Weights of a small self-supervised image encoder.
Model: 32-pixel images, norm layernorm, depths [2, 5, 2], widths [64, 128, 256].
Training: soap at rate 0.0033, 7100 steps, batches of 512.
Data: trained on drawn small creatures on textured ground, 101725 training examples.
Rows from block 4, named by matrix and row number. Rows with one number belong to one neuron. Each number is 128 + 32 x the weight over its row's rms, rounded and kept within 0 to 255. All counts start at 0. Numbers have three digits each. After the name is the row's rms in percent of the matrix's.
# fc1: MLP up (model.blocks.4.mlp.fc1.weight, 768x128), inputs 32-63
# fc2: MLP down (model.blocks.4.mlp.fc2.weight, 128x768, transposed), outputs 32-63
fc1.269 081:080071158165106101180163102156143117087103182171129118130086115135079090069105104152179136151075
fc1.270 123:131127158123116113149168155129162144097082099151145097142099109111191155156116145080144116159074
fc1.271 097:175149111053118095184140182126153135134101129115174164128119155137109101096102154169102141136181
fc1.272 129:147085098083103197081109165089161109140162117133168110112159118110120100150089124155153078128096
fc1.273 092:163123126136120162091121114125102128091145099088111128105159190133143174154089151098142054100142
fc1.274 112:062106128072125113127080098124103139136095064145120129125107139135154151133107088166116134092144
fc1.275 127:168119108162144161094149104107147116127125088122089148110117139087079140144112123095122155187159
fc1.276 085:172199129124192147154086159141101135152159129151130104111061140093159103154155198134149105121133
fc1.277 105:166111102140066106130095207128156099199140144086064132100103109184143159151064104160161082121142
fc1.278 105:131100128091104186125123104155124176087093131114117145141142097117121095153119120156157079099103
fc1.279 112:145142181205150175194150123132135088145159128163155149151120084178085177148099109091142190096113
fc1.280 088:165116103103082154104129154145109142118105141109097154137167133102156092104146094129153117131106
fc1.281 105:124106121128101149136091109066125125096139129100100132242129098125178164143130126124175127122152
fc1.282 112:072129148136141070100073155131132128110082108086150117091153106113100168138161104144169140121104
fc1.283 094:120141179136132116145040158141181134124095110090090139175111153161138081136144152080156145079139
fc1.284 080:136186140141139081097146119121171159152097058144106081142113172147130122177146121172118101110113
fc1.285 105:065098156138160093094152139168091143120144097131115117116176108183117101063154115162078185099092
fc1.286 102:164092082126134106145065113081132211102121145152108110146111091145128063166159098095104143094129
fc1.287 095:146075109053176143103145130123163129087180158132180152152139162095137128115121206105109089078091
fc1.288 107:068111107124133168084147131085143171165125176087133087097086182073113134152088158086109187130130
fc1.289 086:082105091145116170149135120118118147115081150200090097099177157126150130077121104120170107171173
fc1.290 104:132132115135146151042095163115141123111136107105164075119137142108130152188165121130141177113159
fc1.291 110:114093127169123146151144095111084093177139094098118179162129136106181137133077086125154159080097
fc1.292 088:170108151104157151135088128115053125097114109138097144129109083135106124119122120169142113089162
fc1.293 092:181083120163160199118142111115129111175126108132158132109083121161168169142075044137135116160178
fc1.294 113:094181101114077115085104145100129127078123114128170194136062091121152174154065120158149171085095
fc1.295 104:174132120145139146134143140123118091143122060076121155126155133118104143147050152111123090088163
fc1.296 118:155154164136112108136106116160074126116103118131177161108146159089163131162127114112164105134172
fc1.297 112:163140144080081118108171165141150104114156174105084141094123137106107184140096160112130097102151
fc1.298 121:141057120092037147169189127130067137160159149104152165073160141102128144096167097135103104141116
fc1.299 087:059085144154077124131072141133109100091162178162071077173126128129144097160095034177108135063094
fc1.300 089:127184139089095134124138132100066157151128104174192146141136167117111086184121116181110119142163
fc1.301 141:153149082136172141121130090128149101111139125051122140075137115160133111138145101110105161175082
fc1.302 088:163176146086105057159122097173159155121129169164138177128179077149136177118141110136106135108134
fc1.303 105:121171145083087147164144139133066156137114100111129150130123123157115076085138151200138129114132
fc1.304 099:044135149098133113133121174170141124130174147107106183138113162150108146133106167111180134102065
fc1.305 074:117193110136031185165110122161141091143154096135157159103116104093153135097081104157122116068150
fc1.306 078:134125114136103215157077156148115136112104104166106119152083067163174128114199122161111081150184
fc1.307 075:086188176087149170150153086138091122126116086125127135166153152100138141170109084124136116086106
fc1.308 104:137179138111110094114113093112150192124126134129164160063123155117136178167136167111153110120061
fc1.309 103:180167145098125129108129161131109153092120137071114182064122066147101162082132150119145140062086
fc1.310 095:078182095128149067138143095129105149133093179126150149141072156134102136170162130108059082109118
fc1.311 119:090112100133181070066134189139160135129108110154092114143090111178117099073164056122138108137158
fc1.312 063:103152221132135101088140168066103147134088094154101118101153128103175156153118154111151149081064
fc1.313 087:088144123117179129135098104157113150076099144168174112126134127142110124166083105155139120142135
fc1.314 087:194098153126122050100194199150094113078101129079075121088121128194109133143160045126093103176160
fc1.315 077:123095196143143159088143141187184168127170104161174066160156133164077107166075113101191129201088
fc1.316 105:112128131179161135073123106172132167151105077149166143174102147148126114160121153146138105150133
fc1.317 090:153146097078094149165151148137167193198199101078130131129118094121182121133148138126135073135167
fc1.318 096:097108115156126088067108076072130156107087144163165159140172142133135141125126123142104127124150
fc1.319 112:141066091148120156123096099141179103184141140093142156106073107060126082151090115159084076122127
fc1.320 075:122071146150052148126177119183114121150067080129114181166095067105114107104113128115151081119134
fc1.321 078:173129148082189123144119038091146171111140092121159098136142095153157151135103077121078064114100
fc1.322 099:197152101145139160077170109195099123183098137140103179144148136143085105184107146139143138190124
fc1.323 109:173156127101148113179180117148195143150138137135118169078189097105146106121141112110147136124169
fc1.324 074:153166109099092134101094108156133147126161148123118084103148119115128114155130110137173094154099
fc1.325 099:125178096173072131168162111090121123119173140110092163142174120128127061084120091164111177096162
fc1.326 110:087138124141166078149216102180186175130117114099164065136146116051151152087124091102078151166107
fc1.327 127:109135087160085104080152162170151096161154139136093106119153113119119145081116094143110104112128
fc1.328 079:116111116126061064096137173175121157166115138125119126168163181138095104153153132104085093119128
fc1.329 097:081089188103094140177144032130190129127111111088092151150094131149146140123113116069150063099099
fc1.330 109:140160135143145183109120164134137108083135134169135155070103151160080138148040116114150146140134
fc1.331 109:162126124170080144119123141081111057083136169140133153149156126198130117165162086173125142148069
fc1.332 113:079100159122157064108133139166180160138180089138152133132120133072051164151077094155091113126105
fc1.333 118:129124151165089112070149142173158146163092161163178176173131141176125125124126162151133135138097
fc1.334 098:060143069146131123129101081121142039153170107103113093097154128089127083131127078122165123140069
fc1.335 132:171131107093143137155149113115123131132204136157159146153114104078107170134161140125172154164159
fc1.336 106:092130081115188139135180095111085145124169154128063116115110120143153123138112122182111070133070
fc1.337 083:103103143198173099128128118105081080208114140137149112115139155146119090167120123164099096160140
fc1.338 122:158085061183140137125151120157074109076088132106154097078112156108110068126169175139102121172165
fc1.339 098:162086160091055133156098106121161162123134182080124155123155109148129090127116120075187028122088
fc1.340 084:118086121134116159157115141123148127114116130103195195135142114142156178124137094155129203117086
fc1.341 100:157131087116138126078131111104140181131083158113112134150117099088170143106119076162058130154107
fc1.342 092:135084151170148134141148165131124132115119093103134166093114182135132108187183139160193187218193
fc1.343 099:111128038138078104161123149109062086144160156128154129142170111091122074078115113151106127101179
fc1.344 106:163102106141109128143145074124146202153093218140079074196075123174096125150094104137150094171129
fc1.345 111:162139125135079156071138158109128125103109139136137178101161116123178112082120141145100104150093
fc1.346 094:133081171105139107118113068100071181121090181160166092085129129118137126016115137160180107184174
fc1.347 091:123116112155089157148182132106154096108122085135115126149104122099120123089097111151106134144138
fc1.348 086:134119097158181166119134150118102170113102110149112179108154046054168157098146120144148122087083
fc1.349 089:139154111083108136151105138112138142096172087067074122142164089139101064120175129110211136144100
fc2.269 086:124120093144136087144102136154172141123021129155227075110104131092146074206044104115130173152108
fc2.270 104:088168091133158142100057100197112130134153114139131157070144140134077135108154108094112164132088
fc2.271 095:132175117066125122114164142104126120147112128116195117146080155117083058104106118095108150126123
fc2.272 106:199037172098112131087165156108181145189117133120212113128125146153114099147076147125179129141104
fc2.273 099:115124164174134204207163134155119116119095153132093177124112127179110082136135164111055111142131
fc2.274 112:118116108085148123158110079104108146149134099134105166114110107128148123134088096105138148107108
fc2.275 100:145103130111091149205108167106104087119090143142113140151154201193197118111108086169121148142114
fc2.276 097:143095160128119107098148110158170190155130131093099122155177134165127073096133148103152134129084
fc2.277 107:138166125092173152156167143129134118116098133104125148089187158168081089101126139089158091100068
fc2.278 107:120084144108061080201039150075085156088118152135134168172155074128066133075064107172123150127181
fc2.279 094:115125081080126082121086110203163166094105088127113134061163141084084141121110147131108143099140
fc2.280 103:118177155108110106143098108104102095133167154165156162174088086163118129123136192133157096090165
fc2.281 103:123101143108128203147153097129090145136114120130122162088171207113092155168133144112106137165113
fc2.282 114:166136180135109090113160079120143147138133128083084175131097151086149154168139130055183196158125
fc2.283 110:105141135175152135236120164113146144168096118068101088150170124149114106145158152122120111102181
fc2.284 079:159105128160187104152197088059155193078156087100071121145138107144211144092166171145134145134118
fc2.285 117:164141148145211148125154128176177175129100162120106132157153108093104136100070117165088135093174
fc2.286 114:112152141147083133205147091113128101077091145121088080105128124108080142087153134160169151139224
fc2.287 108:106105173138125136145178140177070157141187065118171136176140163124125122162072175109132116083154
fc2.288 107:157200191179135111131110150146115204152146113174118162108089076072124142144144135119131087117166
fc2.289 092:106123070144121078121063148144101104192092074124109132140142111129114125113145093148132110120130
fc2.290 108:145140057131084125112101155113144089121151139125063132130114095066122116129143151158147206057134
fc2.291 108:171031106161146179116146072104106085117117115075094108110140119175135093136109080162171116101066
fc2.292 093:191125147089204151132160058121093151150073126098085118169109151065080145213139180146122143101129
fc2.293 103:182121167140152127124160173090153147139123120177158099125094126153093187181104102062134128145122
fc2.294 098:155151150141098088160130103118116083158124121141133214097149066154109126099097149125139150117138
fc2.295 101:142196140174129131122149159144069105118157131110158144085071092149162186096050085155116109092087
fc2.296 095:084098129093110189049120116101123107148124109142137135104148100105101106140093172136128116133093
fc2.297 090:155123144171170168109069102115099124134105074127114152162127129158121081119122148117099169101142
fc2.298 108:136177153102144118117130132144107132129151131125181061147167175131136136156165129176139174166111
fc2.299 104:138123099119108170089136162130136143089083116028166118111073071168088079075178084126156137145095
fc2.300 088:106129134131071121119199127102156124068141107090110094134139122146109109088196139129132115197152
fc2.301 101:158138091100218119151175068142055119120159102115133076079159146100195096099141102140109173139120
fc2.302 085:122094087150134194157139165098114082093158102126136116177114128128103109148084111127185129112133
fc2.303 111:174116134141162134094140110126109088099162134097152090072137089135126114148070164139133144133133
fc2.304 102:125125145116110103156163194184127172134152027082140097166137071116125157148131132081097133087160
fc2.305 087:155166148089146037140118149128139131155096148183096098116105148226161138172150124143088138146107
fc2.306 089:173114087132137166159156136142078116071115130147173166035116099145113127167128123074088176146127
fc2.307 081:099149186068110053123125085120105138128156121100166121142125170072144158098139079173110067079097
fc2.308 101:128063109099108128104136123167098103103135117155100127119088122079089131094080188169187080176084
fc2.309 113:150062104174146136083103125086128131161116109104092107111158103131167092085073103128148158097083
fc2.310 117:171154165103120150140208154142109161136076078129113116144080108120095139063096125082118186146171
fc2.311 113:131088087114152195104112110167131167084083194059105083101162101152180144128151150105138039161124
fc2.312 060:145147166126115071107130127120128111163149092154105146146148127088127186145129113119125123148110
fc2.313 095:117136147093091204137131112154108181110163114152129173177159171150085133069088148168123139147122
fc2.314 092:185144119113135149129142138084089154080199121106156147103088098161088074089119123126076160119103
fc2.315 076:171103211094117185152082163126102095150084091143141121137130096114082116131124128066123118205152
fc2.316 114:106151077103099134123148094082086161129134128070096156099143238096099056134182151141120165173177
fc2.317 093:158099181176114113118066098122074066143129170120141120119148131188096175166117071145107181102157
fc2.318 091:106102103134161100111169100118176205123167155123166156113157150146142145120137102120104136117125
fc2.319 109:113152118109207107168145073127107115070072118132144118127157183130112178141060092125177170139160
fc2.320 076:096073178120114145137183146168104131175136093178100125131116073132111166142120092123122112153148
fc2.321 092:142119070192099142133160062118132119135047060119110084125118133125067127083100154169082165082149
fc2.322 106:165148097107120179168124066110119174144119112167158161071157142105115068128129124147078168182149
fc2.323 108:139119135164147065161163085172112155136114085133189132148125117178096103042094101079114120180131
fc2.324 082:177141146143078122121101125121141070157173093102131072116147099115110120152148089139125095129108
fc2.325 092:163104135155164152162130144084091133104153141184059147106107198115158069161130109175129161115135
fc2.326 107:168086149129124137112061113130088103161114135098117164123156168216152125152091122160132126105155
fc2.327 114:167091165119184139175156117080100145104084149144130115127149130137158165170134160132140145120187
fc2.328 096:102109132177163150179084115110107075159099110110132162096032096167151093154089143103149146121099
fc2.329 121:145116167189119105152082114131125109121161120101086065097141115070124130137145142119160174108123
fc2.330 099:107055149153135123149113179129168139129070137112118169147135167135133136160124133116133086034156
fc2.331 107:189150123125087092145092155108184106093110184157087093152134127172135149090207078160160125148151
fc2.332 094:133101160121127120097089136146130083101120087133122115114106131065211144122133141104114125118116
fc2.333 116:173152099129132122118137071150139101135085111087088115154081127103108136137139128124158109151121
fc2.334 113:140060195091054094145137150111105160035120103105137092133142198154180116127075167135136107145183
fc2.335 122:140139108140114066138187101142123130162143130067189183165110100121135122056135106089179139104158
fc2.336 118:112065140136153176113173174124094139117092092138063112097178176129137088060146093167130202168159
fc2.337 082:158146173109162147097099093102172144164103121078125183113188161097162144188115092159116105159137
fc2.338 097:110158115116142122160119109119157099162141139121078126110125131063186096135191145096118099181138
fc2.339 093:098122123074117135154143080094134045083128110094136176146107075140130149162104082150115154122144
fc2.340 095:065136069106124131133116112101072153147190150135154133117098098084134160121136124130073130149086
fc2.341 113:038088129121184170114135136132120084110163113135164155077104184175126133170118147130147149132182
fc2.342 092:129122101131125107125162126106142121118168118135134160123135150138110158131173136164159229207195
fc2.343 099:108107152093123123125186082138162119185130129150168111105139157077077108160151121128093153166080
fc2.344 116:107138131087136115163094168155089113063142084120064184103181136099160160103150117164167126154110
fc2.345 111:197083158092140105086159142127118137166148137166094143142142140153219107078153160146091057115163
fc2.346 109:137137123104168121093123154078149143089139224119070124144113154177113132127169121123211148131117
fc2.347 101:132104103153155156092139099085099124080160126091119086139146136151154128127146193109127129080133
fc2.348 088:133090099149224140137175181111076152153119152142118189111195089036143150069176113137139112145116
fc2.349 097:102095123118157169152175110128142130147095115076064110130180111154180147117201147127147081133106